Weights of a small model that answers yes/no questions on an image's attributes: encoder activation gelu.
Rows from block 5 of the image encoder, named by matrix and row number. Rows with one number belong to one attention dimension. Each number is 50 + 15 x the weight over its row's rms, rounded and kept within 0 to 99. All counts start at 0. After the name is the row's rms in percent of the matrix's.
# v: window attention value (encoder.blocks.5.attn.v.weight, 192x192), inputs 0-63
# proj: window attention output (encoder.blocks.5.attn.proj.weight, 192x192, transposed), outputs 0-63
v.31 118:80 49 45 60 50 71 64 46 40 11 29 53 61 43 50 42 39 53 45 30 61 50 50 18 45 73 32 35 51 49 50 46 36 70 28 61 72 60 76 52 46 53 45 47 81 54 55 52 39 46 41 50 38 37 35 35 45 56 90 48 75 06 49 81
v.32 083:60 25 33 53 61 76 40 54 58 51 44 18 20 29 63 55 59 47 55 52 62 58 60 40 25 55 57 59 68 69 14 27 33 36 26 54 46 50 65 54 42 55 63 42 75 56 86 40 61 44 46 39 57 23 44 87 45 38 58 33 44 48 36 44
v.33 115:48 48 45 56 56 86 14 63 55 44 43 41 36 48 52 64 39 57 42 44 51 59 70 41 53 35 55 31 42 40 54 26 32 13 32 77 28 68 62 66 21 37 37 51 83 37 55 27 48 59 51 55 35 78 36 41 15 51 50 79 56 37 55 63
v.34 068:30 70 46 33 45 32 63 51 31 42 40 48 95 82 39 56 55 71 54 34 73 63 50 51 99 58 61 38 39 16 54 60 56 39 50 67 18 76 37 50 56 76 35 46 24 60 43 47 38 50 56 49 48 65 61 45 45 33 65 50 64 42 30 30
v.35 077:38 20 50 41 48 54 02 44 61 32 55 57 42 23 52 43 59 66 45 50 62 39 55 59 30 45 42 40 70 68 37 34 51 37 37 42 81 76 64 70 40 47 55 27 43 42 35 63 56 68 23 49 44 48 32 53 24 60 48 78 62 48 26 63
v.36 106:52 42 71 51 39 59 37 52 44 27 52 10 14 31 44 61 73 60 53 66 47 71 62 35 49 39 88 32 73 61 39 38 58 14 24 81 50 58 59 55 34 63 57 22 65 55 41 30 49 66 29 59 36 32 40 50 16 70 40 44 54 24 39 38
v.37 073:71 72 50 52 38 61 38 38 77 90 55 57 47 50 57 40 25 78 59 39 70 45 69 41 56 26 88 36 30 55 37 50 20 35 59 31 47 54 55 19 31 70 61 42 60 30 57 35 53 37 55 47 36 31 58 63 50 36 37 71 32 43 48 24
v.38 079:33 58 72 27 44 47 59 25 60 65 38 56 67 62 55 52 42 39 59 59 60 30 59 34 50 69 72 44 40 72 14 59 51 74 85 74 37 39 47 50 47 70 55 53 45 61 59 58 43 66 66 42 51 65 38 41 54 49 46 75 32 31 41 40
v.39 062:30 42 38 47 69 44 39 58 63 45 55 46 54 53 50 47 53 61 52 55 25 66 83 56 56 29 41 30 53 44 36 68 55 44 72 63 42 31 59 54 34 24 35 64 92 44 50 79 36 52 46 57 26 70 47 43 58 41 41 36 27 47 70 46
v.40 067:40 30 36 48 45 60 56 37 60 52 34 19 16 60 55 56 47 66 40 38 60 44 61 51 55 58 61 26 56 71 70 39 57 33 30 48 42 56 52 33 38 50 74 87 50 46 59 57 62 57 59 58 14 37 23 46 27 61 37 57 46 36 25 46
v.41 076:69 42 50 52 30 78 56 39 75 54 47 75 71 62 77 42 64 63 48 47 56 59 41 52 63 28 32 53 31 33 65 50 41 92 39 19 54 60 55 53 49 57 00 42 83 43 63 66 55 75 65 38 66 56 36 35 47 36 87 48 39 47 42 14
v.42 086:30 60 61 28 47 52 53 34 51 63 57 37 48 33 41 66 46 45 54 65 52 75 51 22 36 48 74 43 32 72 52 46 64 61 45 65 28 55 58 57 32 52 62 36 47 48 70 34 39 64 51 26 54 38 50 55 49 57 35 50 50 22 48 33
v.43 090:59 34 75 68 36 41 71 60 49 30 49 54 41 31 56 29 69 27 46 32 39 52 56 57 69 78 35 31 60 73 49 53 46 54 42 67 55 23 53 47 41 44 48 67 46 47 18 64 51 77 43 47 64 60 50 35 60 60 27 24 22 41 34 14
v.44 075:35 38 43 55 56 55 69 56 38 54 27 55 81 32 45 48 61 26 36 32 53 29 60 45 54 70 42 49 52 33 64 49 54 77 57 52 38 47 51 29 63 76 64 28 22 66 55 47 53 80 65 33 42 48 46 34 70 65 47 34 05 26 46 62
v.45 081:38 53 45 67 64 63 40 53 61 28 81 62 13 68 44 74 51 62 50 87 45 55 57 48 52 28 37 23 60 76 63 55 49 44 46 43 71 47 61 48 59 17 70 55 63 32 88 31 54 61 49 12 47 24 48 59 44 61 57 45 63 67 57 56
v.46 112:37 83 40 50 16 41 45 65 56 87 36 60 77 39 37 57 31 51 83 74 54 52 50 47 66 17 59 48 37 33 51 48 44 30 30 57 39 60 64 45 33 61 31 58 71 33 78 46 49 56 42 52 63 54 66 32 35 32 63 55 66 46 62 51
v.47 105:62 34 58 56 69 62 29 48 48 54 54 48 27 62 58 62 64 76 46 69 35 57 53 52 27 39 60 41 56 80 26 38 64 25 60 85 55 43 66 64 28 39 44 36 75 51 47 33 55 28 55 33 46 40 39 41 47 55 63 54 78 58 54 29
v.48 069:36 58 78 73 27 56 58 25 42 62 75 42 31 48 54 68 33 31 46 55 65 64 53 52 09 31 37 87 39 62 52 44 50 37 34 52 67 53 54 30 49 53 87 40 56 37 44 49 50 47 74 58 61 22 55 48 52 51 60 38 47 35 33 41
v.49 163:24 92 58 21 28 28 52 36 38 80 52 41 81 57 36 74 58 39 50 18 65 30 56 56 78 78 78 42 48 54 59 71 42 54 62 72 14 57 55 57 40 74 51 56 11 54 57 41 34 52 57 56 22 54 74 34 44 58 21 32 38 18 50 35
v.50 074:52 50 43 30 44 50 38 40 65 62 55 42 54 70 51 43 56 58 41 24 63 41 65 41 49 76 59 25 74 56 45 67 37 57 75 70 53 52 47 61 76 60 60 54 30 71 91 50 60 62 55 57 50 54 31 64 40 77 59 66 43 36 46 59
v.51 084:48 58 59 64 22 39 49 35 58 68 53 69 67 54 45 25 45 31 55 55 28 35 51 54 37 40 33 60 33 58 80 62 72 51 56 43 45 10 44 45 61 30 38 66 36 52 29 80 56 44 74 65 57 81 73 20 87 67 30 84 44 48 45 58
v.52 095:55 26 59 57 56 61 13 59 50 38 69 54 43 40 48 47 61 56 37 47 47 68 46 62 12 32 32 59 33 57 55 65 71 31 41 26 58 47 50 51 57 29 56 50 61 43 26 39 31 70 45 55 41 42 24 32 57 68 56 31 48 60 70 40
v.53 154:78 22 59 84 79 70 57 61 67 24 39 64 34 53 62 23 46 65 58 53 36 56 66 50 23 40 36 61 59 71 39 37 57 51 47 25 82 31 54 45 75 13 50 48 58 54 51 71 52 36 40 43 53 45 28 77 71 44 79 68 51 69 48 66
v.54 117:61 36 72 94 70 45 53 63 49 13 57 40 22 36 44 39 38 42 54 36 44 65 55 70 33 55 33 55 64 57 58 76 41 47 56 35 68 46 55 62 50 11 71 49 50 46 36 49 34 50 50 51 49 45 41 72 65 59 51 15 17 50 68 78
v.55 090:47 91 31 23 35 49 67 48 42 51 35 57 72 52 37 68 54 79 60 56 71 28 62 60 75 30 50 56 37 47 50 56 50 23 48 61 42 76 38 40 54 56 51 46 56 28 64 33 39 30 65 59 41 65 72 63 39 35 65 71 79 49 73 33
v.56 072:47 64 50 50 50 56 39 36 57 83 76 45 41 39 65 53 77 61 56 61 55 21 63 52 27 37 59 30 42 59 40 33 50 18 51 78 68 48 41 48 70 66 62 75 70 75 28 31 57 60 42 52 42 41 55 45 36 57 82 49 59 45 75 69
v.57 132:69 25 56 86 83 59 30 66 69 19 50 52 26 37 70 22 62 51 51 58 38 40 69 63 60 81 18 54 73 52 51 58 44 55 81 58 82 28 52 57 71 25 51 61 52 54 51 51 48 46 45 49 38 49 35 85 79 54 40 52 22 67 63 69
v.58 106:50 77 32 15 18 58 39 39 53 75 48 58 57 53 49 68 46 60 67 43 66 53 48 39 27 16 61 64 26 26 67 43 65 19 32 56 36 73 41 37 58 92 67 60 65 47 64 50 36 61 50 52 59 50 57 39 13 48 49 55 55 43 43 20
v.59 099:47 84 46 25 44 25 59 31 54 62 49 33 64 27 43 49 62 34 42 24 60 57 54 39 41 62 65 46 68 45 26 59 30 42 50 79 46 52 77 59 56 70 64 51 37 61 49 44 51 54 39 47 48 55 65 52 40 53 42 75 37 12 44 40
v.60 177:53 14 50 84 61 72 41 84 64 30 31 62 13 52 60 36 47 65 62 73 38 67 56 53 29 24 43 45 71 62 43 11 49 31 32 31 71 60 69 46 33 21 37 49 93 39 60 54 68 25 34 31 50 51 28 48 49 30 69 48 48 75 60 50
v.61 081:38 27 54 87 70 51 39 45 66 50 57 45 17 44 24 56 43 60 53 58 32 63 50 55 57 53 71 44 60 73 58 43 53 15 68 63 64 48 78 65 30 36 68 56 72 44 49 36 73 38 24 36 38 69 49 17 30 70 50 79 48 59 43 67
v.62 098:14 93 35 27 19 76 36 57 63 72 57 63 53 50 53 59 28 63 51 59 46 81 48 38 37 25 46 21 43 40 61 52 51 36 55 41 20 65 56 31 37 61 45 48 66 31 60 20 54 40 34 40 70 66 65 27 46 47 62 60 63 33 58 63
v.63 062:68 56 30 50 58 26 39 60 57 27 74 57 62 40 50 46 42 48 46 53 59 53 44 45 36 66 30 60 63 29 75 43 33 64 16 36 45 68 57 57 59 51 42 67 38 53 81 48 50 41 70 57 72 25 58 58 63 62 49 37 56 38 39 51
v.64 075:37 59 66 34 39 65 54 13 49 39 66 71 74 71 44 42 52 51 43 60 57 42 56 32 34 62 49 37 48 56 55 58 59 61 62 63 72 59 71 60 52 48 68 28 85 53 44 69 42 41 46 38 54 43 68 69 53 71 72 58 61 10 62 77
v.65 087:80 57 52 33 45 29 65 38 38 74 39 45 73 30 58 43 72 59 69 34 72 36 42 42 76 44 38 41 39 62 75 76 64 54 53 56 60 51 44 78 46 59 40 48 20 62 56 72 37 41 60 73 69 58 46 52 71 44 00 45 56 67 46 52
v.66 082:52 49 68 67 49 67 48 88 75 53 68 38 35 59 72 21 64 65 30 60 37 29 85 38 48 70 88 41 60 56 17 49 27 48 37 50 31 26 46 40 49 48 50 58 34 51 75 48 71 56 62 31 47 85 40 61 45 70 71 49 25 23 51 64
v.67 239:66 49 49 21 34 39 81 39 34 61 46 44 81 52 44 72 59 60 56 33 78 40 45 46 81 55 51 59 29 54 73 67 41 41 49 72 53 57 31 47 72 79 44 49 37 66 63 52 37 34 56 76 57 67 67 61 60 47 38 59 73 55 34 32
v.68 087:72 49 25 80 32 44 72 54 61 64 56 62 50 57 34 49 61 48 46 33 41 37 55 47 82 66 35 44 60 33 28 63 38 74 54 78 32 39 60 54 36 21 46 57 55 56 35 67 50 46 59 30 66 79 57 33 51 46 49 55 39 26 57 41
v.69 070:53 55 50 73 81 35 69 53 53 52 32 67 56 52 37 49 41 62 46 37 66 28 55 38 55 61 32 56 70 29 40 51 12 81 45 62 47 46 29 46 64 65 59 70 67 44 53 52 53 03 53 49 38 22 28 71 45 24 52 43 56 60 60 80
v.70 081:33 54 73 32 40 44 24 29 44 73 44 87 51 31 52 46 61 48 43 74 38 28 45 57 49 35 53 32 29 35 56 63 77 25 44 55 67 36 44 42 39 78 58 38 83 61 54 38 60 49 17 31 28 61 36 30 52 50 74 53 56 64 51 46
v.71 073:43 33 74 39 57 31 68 47 54 59 63 45 41 42 29 55 46 47 43 61 49 26 32 45 77 29 19 93 64 34 71 48 47 20 35 39 54 56 40 50 52 58 66 32 71 43 56 60 51 52 72 59 45 45 75 36 29 54 76 56 65 64 43 35
v.72 126:51 55 48 74 45 42 41 66 67 57 66 38 38 42 39 55 67 40 37 46 30 61 50 46 69 60 50 44 61 57 45 68 64 57 66 51 38 48 59 52 26 25 43 61 54 49 35 54 64 74 37 43 60 51 66 38 71 38 29 46 31 46 48 42
v.73 097:25 47 40 53 22 63 55 57 42 68 42 48 68 30 41 53 34 53 40 30 58 58 62 44 72 64 59 49 42 32 52 60 33 38 40 67 33 28 37 36 43 64 41 79 57 59 62 45 46 72 58 49 35 90 43 29 35 66 47 37 51 43 27 28
v.74 078:72 28 46 61 68 40 51 46 48 36 54 32 18 43 64 31 72 38 44 78 32 40 47 37 30 57 68 52 83 54 46 14 66 74 73 48 61 41 64 68 45 44 57 21 55 28 44 53 66 19 35 26 39 35 48 64 44 63 52 39 31 49 50 56
v.75 092:38 45 55 45 58 35 44 42 57 55 54 34 13 61 59 45 53 46 44 55 44 60 51 45 16 51 41 68 54 40 55 09 81 64 44 28 67 80 41 51 56 31 60 25 32 57 12 54 56 41 44 48 51 35 44 76 50 48 61 47 40 54 68 45
v.76 081:35 42 32 61 40 38 55 22 48 66 59 43 50 43 39 72 39 46 45 54 54 42 34 54 82 44 26 66 55 56 60 36 73 66 71 31 56 40 68 53 62 64 34 64 29 45 41 61 48 60 52 31 59 27 62 64 60 38 52 51 46 48 58 41
v.77 083:25 53 47 62 55 54 24 43 68 48 71 46 50 50 58 65 62 69 44 60 36 75 53 50 39 55 34 24 57 44 48 19 68 51 40 47 52 43 46 41 34 22 50 45 83 42 28 46 56 46 48 07 53 52 46 29 58 51 70 45 41 58 68 57
v.78 073:57 55 54 54 59 65 49 64 59 56 66 31 76 38 45 50 40 68 37 52 46 35 50 41 65 54 17 21 36 29 58 58 54 45 66 66 61 26 42 51 41 46 62 67 59 25 77 56 40 54 67 23 34 46 30 05 53 73 72 32 34 39 52 52
v.79 098:66 76 45 39 31 41 56 61 68 55 61 54 54 22 49 67 68 49 46 48 48 15 39 43 63 62 57 44 44 50 48 75 38 35 44 61 35 38 48 43 46 68 46 57 62 65 74 56 64 67 83 55 60 45 77 59 49 50 58 49 43 38 34 31
v.80 070:64 64 50 40 40 58 13 49 60 56 64 67 62 70 63 23 42 30 43 18 50 12 57 65 60 52 64 52 25 48 76 43 52 47 56 73 51 40 55 69 35 51 30 38 36 39 38 51 49 61 35 45 54 69 46 12 15 53 39 69 84 71 69 60
v.81 068:57 43 28 55 64 46 47 56 25 56 38 49 44 61 62 50 69 65 37 49 62 47 47 62 51 52 41 48 74 40 54 52 53 40 49 31 56 90 59 57 59 46 48 57 53 40 84 67 44 43 72 71 49 35 53 43 47 38 76 27 50 17 32 24
v.82 162:53 66 51 83 56 50 32 54 69 59 56 46 34 57 53 40 46 40 47 57 22 59 53 58 35 58 70 10 67 51 21 51 62 69 76 57 43 22 62 33 32 31 50 66 42 53 32 46 64 58 45 16 50 49 50 26 73 42 62 56 14 45 64 51
proj.31 101:51 52 23 25 53 38 41 70 64 49 58 59 22 25 53 47 52 66 47 50 43 49 32 48 27 35 52 37 62 71 55 29 57 55 63 61 60 56 17 47 54 69 77 39 57 27 49 51 32 37 41 36 46 72 43 36 42 37 61 78 31 76 52 48
proj.32 110:41 45 48 40 75 51 13 56 65 43 75 60 43 55 26 48 42 36 55 73 51 44 64 30 63 61 44 54 61 71 43 39 42 59 50 75 74 36 29 51 52 47 56 46 55 56 41 49 37 56 28 56 36 77 60 34 55 31 48 35 58 36 62 61
proj.33 090:25 29 64 49 56 61 55 59 53 29 50 34 28 26 59 14 44 33 73 52 74 39 61 31 53 45 45 46 66 45 40 48 29 55 13 52 42 52 31 50 54 54 52 52 50 46 30 54 53 72 45 17 34 55 42 38 73 46 56 30 41 18 85 36
proj.34 092:39 03 63 60 60 38 47 80 56 37 40 36 35 29 52 25 61 34 59 56 40 58 38 47 51 59 63 30 48 42 40 39 46 41 36 58 71 41 59 59 29 31 57 44 50 39 36 37 49 63 41 33 30 61 50 50 82 39 50 54 23 35 66 42
proj.35 103:62 57 51 27 58 60 42 53 69 41 55 63 35 47 33 53 47 57 46 63 40 32 47 43 64 26 45 46 51 49 45 63 52 61 53 85 67 50 26 57 62 78 83 60 53 75 51 77 50 54 20 63 55 82 42 41 25 43 44 29 39 26 58 76
proj.36 094:34 34 51 61 65 59 55 58 38 35 57 48 43 34 70 36 43 17 65 54 64 34 53 61 71 53 36 50 73 40 43 35 48 60 45 68 29 42 27 52 66 55 46 62 35 58 46 42 59 83 52 42 39 73 46 53 76 74 46 27 45 26 91 55
proj.37 092:29 14 66 33 43 32 77 66 38 50 52 39 55 31 58 47 55 32 60 63 54 43 17 63 58 44 43 41 66 27 44 28 29 43 23 47 38 33 57 45 39 14 41 57 32 53 55 37 49 59 52 32 39 44 54 33 52 33 48 40 59 59 71 40
proj.38 092:57 54 48 50 54 27 57 65 46 73 70 67 82 71 31 53 78 46 37 74 42 57 60 50 52 48 65 20 39 70 58 55 59 52 52 34 64 44 54 54 24 34 47 43 39 45 78 37 32 07 35 54 41 42 37 29 33 40 44 71 58 77 19 51
proj.39 088:65 84 26 54 42 75 53 34 37 84 55 80 76 59 43 50 51 52 43 77 50 39 48 48 41 57 47 47 68 51 55 55 51 52 54 66 47 78 46 63 73 57 85 53 68 54 48 71 19 37 37 74 63 36 45 53 17 57 63 38 72 70 47 45
proj.40 087:39 42 62 29 51 62 49 59 57 17 60 57 51 54 55 61 43 59 64 51 47 57 50 46 41 33 62 38 51 59 39 35 36 12 21 54 55 52 52 74 55 41 37 26 55 31 33 55 69 47 76 53 64 95 74 66 73 45 65 52 46 36 42 45
proj.41 097:32 41 45 29 45 48 61 56 56 55 58 52 26 36 24 25 38 75 34 58 64 57 51 27 55 51 42 56 38 69 35 55 69 43 30 77 81 55 48 57 61 45 71 55 67 52 30 72 57 59 19 53 42 39 31 38 41 32 55 40 56 48 42 36
proj.42 092:47 22 38 51 41 36 54 61 46 52 29 60 60 51 48 50 56 46 42 68 49 50 33 54 66 53 53 23 59 18 42 50 50 56 42 62 38 49 69 49 34 33 52 42 35 55 51 39 55 67 41 55 17 61 43 66 54 49 50 18 46 71 57 61
proj.43 097:54 77 32 49 54 41 47 22 40 78 40 70 57 68 51 63 52 58 47 38 50 55 70 62 47 58 49 78 58 63 73 57 61 45 84 32 29 52 45 50 55 61 55 49 55 74 64 67 47 22 55 83 65 51 58 60 17 62 45 59 58 65 40 62
proj.44 099:73 36 61 59 57 57 25 54 55 50 22 30 65 51 49 51 63 49 52 20 49 70 40 56 55 63 60 46 47 46 53 52 50 66 48 23 62 61 77 53 40 30 16 49 52 55 48 18 84 33 67 49 66 31 49 88 49 32 31 52 75 71 64 69
proj.45 102:35 63 50 45 49 41 47 28 50 54 32 72 52 49 59 43 48 64 37 58 24 34 44 64 63 64 43 68 74 03 60 46 62 58 53 57 35 30 53 71 48 64 57 10 42 56 60 49 66 78 48 59 63 52 56 67 63 48 21 55 51 65 69 55
proj.46 098:21 39 55 58 55 44 63 60 41 47 57 38 21 25 63 19 53 44 48 46 78 47 41 43 62 39 33 64 50 53 38 51 50 51 42 54 38 37 27 47 37 58 49 68 43 54 39 56 59 83 51 33 34 40 43 30 62 54 67 54 43 27 89 25
proj.47 103:53 67 33 41 38 57 38 27 53 61 58 62 61 40 33 43 39 54 54 75 44 55 64 38 65 49 22 66 58 60 34 52 59 60 64 49 36 54 17 39 69 71 67 54 38 62 37 68 32 52 33 39 46 56 59 36 47 54 44 45 55 59 77 50
proj.48 096:55 54 45 38 60 24 40 67 57 26 25 40 32 66 29 54 68 61 52 29 49 32 49 58 80 42 44 51 38 46 34 44 41 20 54 30 77 44 33 31 40 45 38 71 06 79 80 47 60 51 26 79 40 67 49 29 32 37 36 57 62 60 55 67
proj.49 093:50 15 83 73 47 35 58 61 41 40 56 52 44 40 74 40 67 11 64 43 44 55 40 67 48 57 63 42 56 46 39 52 33 52 39 41 42 45 72 56 25 33 49 61 42 36 53 19 56 61 63 48 50 45 50 52 66 44 56 52 31 41 63 56
proj.50 102:60 51 34 47 54 60 56 58 63 44 65 45 80 68 26 71 41 44 50 87 35 39 50 52 30 53 60 08 47 58 56 53 60 50 54 57 79 67 59 74 46 58 80 32 56 52 48 53 31 22 52 50 53 58 58 59 44 34 45 25 28 36 12 61
proj.51 091:68 86 34 46 31 47 65 43 41 80 50 74 66 70 45 69 55 77 47 53 52 60 48 58 52 48 57 63 38 58 64 68 59 63 67 29 60 64 54 41 55 58 63 49 41 57 71 50 39 29 50 62 71 28 49 50 17 46 60 59 65 90 21 49
proj.52 099:56 92 25 49 52 69 44 38 62 53 35 71 53 75 42 64 43 60 42 41 49 28 67 47 41 55 33 59 50 58 63 44 49 51 67 66 69 80 39 62 62 69 56 54 39 72 64 75 47 25 40 63 54 53 68 60 35 51 36 46 63 74 21 66
proj.53 087:57 84 26 29 47 64 54 29 58 63 47 54 70 59 26 71 40 84 36 59 49 54 56 24 48 34 40 54 48 50 65 58 62 51 66 56 68 65 44 54 74 70 55 46 61 62 46 81 46 37 46 65 63 51 59 40 42 51 45 59 63 69 35 46
proj.54 094:77 85 36 57 46 57 57 20 37 65 45 56 72 71 55 74 27 53 45 27 35 47 59 51 46 52 46 61 54 53 66 47 51 58 88 45 36 43 52 53 69 67 46 57 69 58 51 75 40 39 61 72 74 46 69 57 33 59 45 53 61 46 45 60
proj.55 093:29 10 71 57 63 45 52 71 62 30 62 35 32 43 66 34 65 43 49 54 53 54 30 35 55 38 38 40 45 46 30 40 51 30 23 53 57 32 42 65 18 31 44 49 32 44 44 42 53 79 55 23 40 50 36 34 69 48 58 69 31 26 52 37
proj.56 093:33 44 67 39 44 49 41 88 47 21 63 47 36 51 64 46 35 35 78 59 43 25 39 64 70 29 26 45 37 67 43 50 43 53 38 53 43 50 43 50 57 42 42 46 30 50 64 03 62 77 53 13 52 55 56 40 83 58 38 63 41 26 52 47
proj.57 096:62 83 38 49 54 63 41 30 61 61 61 62 75 69 33 69 41 68 45 42 55 50 70 48 45 49 60 59 54 66 66 47 64 59 56 42 64 58 60 49 67 62 53 38 72 50 40 82 33 31 54 57 72 53 75 51 44 59 42 64 71 53 33 56
proj.58 093:32 25 61 47 53 53 57 71 52 30 48 36 23 34 60 19 62 35 56 56 63 40 40 42 62 58 38 44 43 31 31 53 27 40 33 71 51 45 41 49 36 43 43 63 42 48 54 28 63 77 43 36 21 53 38 42 65 43 53 45 42 33 74 41
proj.59 091:47 21 70 66 43 34 62 62 30 45 56 40 37 42 66 41 68 12 63 60 40 50 47 68 57 55 64 36 47 57 42 46 30 50 42 48 35 42 51 55 34 35 45 70 33 32 62 21 39 59 54 43 38 44 38 39 60 43 49 29 40 36 66 51
proj.60 095:39 68 48 42 59 63 35 34 63 44 50 45 39 32 51 34 31 71 53 54 75 40 56 15 64 47 23 63 54 49 56 56 60 54 46 64 46 45 25 50 70 67 48 57 54 56 26 84 64 75 39 30 35 53 45 45 45 71 55 47 57 29 67 37
proj.61 091:39 64 40 57 68 61 47 31 52 38 37 49 43 47 63 29 20 47 69 39 63 48 58 50 45 51 38 64 63 48 50 37 63 70 46 53 15 64 39 37 65 62 48 60 47 62 32 58 71 68 45 29 44 48 69 76 59 70 37 32 57 25 75 62
proj.62 089:29 23 44 57 66 43 56 62 28 46 44 49 33 15 59 21 65 31 68 68 77 35 37 47 54 61 40 50 57 59 34 58 53 48 40 60 28 43 42 51 38 51 69 58 38 41 40 40 47 80 37 30 18 54 26 36 54 62 59 34 34 39 81 28
proj.63 081:50 44 73 60 58 16 43 48 51 42 56 36 63 64 48 63 58 69 20 41 18 60 44 49 66 44 52 27 32 68 56 49 80 39 29 56 87 43 51 73 37 53 37 50 50 47 68 58 45 42 38 54 51 34 41 50 41 36 48 65 57 40 37 48
proj.64 100:69 45 35 55 57 41 51 66 22 50 32 41 32 44 50 39 47 35 53 39 52 53 66 97 49 63 52 48 21 43 56 52 21 23 78 48 48 49 58 54 61 50 20 51 46 30 77 31 34 20 71 25 26 66 00 17 35 46 47 55 47 57 43 59
proj.65 097:56 31 50 55 48 64 46 49 51 41 26 53 43 48 67 51 61 63 19 50 59 51 44 71 71 43 26 30 45 50 38 22 54 42 64 47 58 81 64 47 39 33 51 46 37 45 51 37 17 22 45 51 39 69 78 54 64 47 50 52 45 54 20 54
proj.66 092:43 67 46 54 50 28 53 17 51 61 67 64 47 45 39 66 30 23 55 31 40 32 27 22 44 57 44 46 69 62 75 58 58 73 52 50 47 20 29 48 47 65 45 73 35 62 47 56 33 30 52 56 42 35 43 60 40 41 18 34 64 30 57 51
proj.67 099:73 22 68 47 62 60 36 55 51 38 30 55 63 50 56 41 57 79 38 68 47 51 59 71 74 29 40 48 40 54 29 40 60 30 61 46 57 61 61 57 50 39 51 21 60 50 38 68 47 51 45 57 42 77 69 61 76 51 45 67 58 81 16 40
proj.68 099:51 51 48 44 57 37 47 08 68 65 73 49 67 56 68 58 55 47 43 47 60 39 45 56 42 41 34 36 49 56 57 56 63 55 73 68 63 49 23 41 44 49 41 66 15 69 71 71 26 54 53 61 45 41 41 57 52 56 33 40 85 69 49 56
proj.69 100:75 56 58 45 58 63 35 67 72 19 44 17 37 47 32 32 47 69 58 67 72 61 61 51 63 48 59 55 51 49 55 68 70 38 38 50 58 68 76 46 69 53 38 41 90 41 37 63 46 61 62 63 28 70 52 99 87 52 54 46 51 41 67 23
proj.70 104:51 47 28 43 61 51 42 58 49 28 53 27 30 41 49 35 55 43 57 39 53 63 75 34 72 72 45 61 44 33 68 44 28 71 47 41 47 30 57 45 57 50 50 53 58 37 40 25 47 46 44 14 49 35 28 33 21 40 54 61 37 50 63 62
proj.71 090:51 51 50 69 70 58 19 79 37 67 42 46 29 41 58 58 37 38 27 32 61 54 74 50 47 66 43 54 61 65 53 56 44 45 78 41 85 49 30 28 36 38 68 82 39 57 57 39 52 36 58 83 41 83 39 59 60 39 20 46 43 64 61 81
proj.72 100:40 69 32 54 50 23 43 11 49 50 62 64 44 38 64 50 48 42 37 36 54 33 30 62 41 32 40 34 53 55 57 62 52 61 58 67 65 51 22 43 58 63 53 69 00 70 68 76 16 33 52 65 42 39 43 37 41 50 29 31 65 60 54 54
proj.73 095:77 28 59 54 46 51 51 39 42 36 52 57 57 58 65 50 56 61 57 70 36 40 64 40 61 34 43 43 52 61 44 26 59 35 51 56 47 48 15 56 63 38 58 54 46 56 35 57 37 46 32 68 48 52 68 77 69 50 36 41 46 52 30 25
proj.74 094:43 65 43 45 58 45 48 50 50 61 62 47 52 67 28 39 35 58 66 24 59 52 67 23 28 68 53 53 46 45 59 56 28 55 50 35 46 63 51 50 60 62 34 58 58 36 53 61 54 83 68 40 61 28 40 56 35 49 62 29 43 19 69 52
proj.75 107:38 83 39 59 50 60 58 77 36 48 48 61 39 26 49 68 45 33 92 37 55 63 29 36 49 74 62 42 56 39 55 59 42 57 37 39 42 26 68 59 58 59 51 33 45 31 48 34 47 51 56 25 52 43 43 41 36 50 48 53 37 44 66 68
proj.76 098:23 79 32 42 54 50 26 71 54 37 28 46 32 34 37 43 37 50 32 47 32 68 57 58 17 71 57 62 29 35 51 66 55 56 40 43 65 45 45 38 35 59 50 47 47 41 54 24 67 55 67 30 53 39 45 36 53 57 69 64 19 71 81 57
proj.77 101:44 72 29 53 51 38 30 53 51 68 52 33 39 36 44 36 33 39 32 34 48 53 67 32 47 74 59 46 64 57 80 55 73 62 62 66 41 38 51 52 49 51 42 67 41 72 63 38 72 47 57 53 44 32 24 57 29 57 43 35 49 55 60 53
proj.78 099:43 55 41 53 64 42 35 52 39 45 36 42 28 24 57 46 52 19 22 54 53 45 76 49 48 67 43 56 42 46 70 46 56 63 79 70 63 40 43 26 23 46 61 75 50 58 48 34 48 13 49 57 45 57 42 59 57 48 40 53 34 64 82 69
proj.79 099:72 28 68 48 47 40 50 15 54 52 57 58 75 75 62 61 57 65 53 49 51 39 45 49 61 22 53 53 56 58 33 50 57 52 70 36 55 60 35 45 61 51 54 44 39 56 51 71 55 38 45 80 69 64 67 52 53 43 30 50 88 49 39 41
proj.80 102:48 59 52 22 69 65 58 42 89 72 56 41 56 48 47 66 51 40 68 53 41 36 64 35 50 50 58 47 47 69 32 67 53 61 57 49 52 37 39 38 33 66 55 78 68 55 57 23 67 43 47 30 46 41 27 48 45 44 49 36 58 44 69 74
proj.81 100:50 45 66 53 52 51 49 49 42 53 69 34 31 52 29 39 60 53 90 55 77 27 33 44 42 54 43 45 56 55 39 45 54 58 37 44 38 43 46 55 79 48 71 69 63 54 58 44 37 57 57 04 32 48 66 49 52 37 44 50 41 42 79 50
proj.82 097:34 71 17 44 37 23 57 34 68 62 56 72 58 46 43 44 46 55 23 47 30 64 23 29 44 50 45 64 36 47 77 48 51 61 64 61 57 59 21 41 29 83 47 53 30 67 34 53 44 29 45 59 66 45 32 46 19 40 55 41 51 49 49 67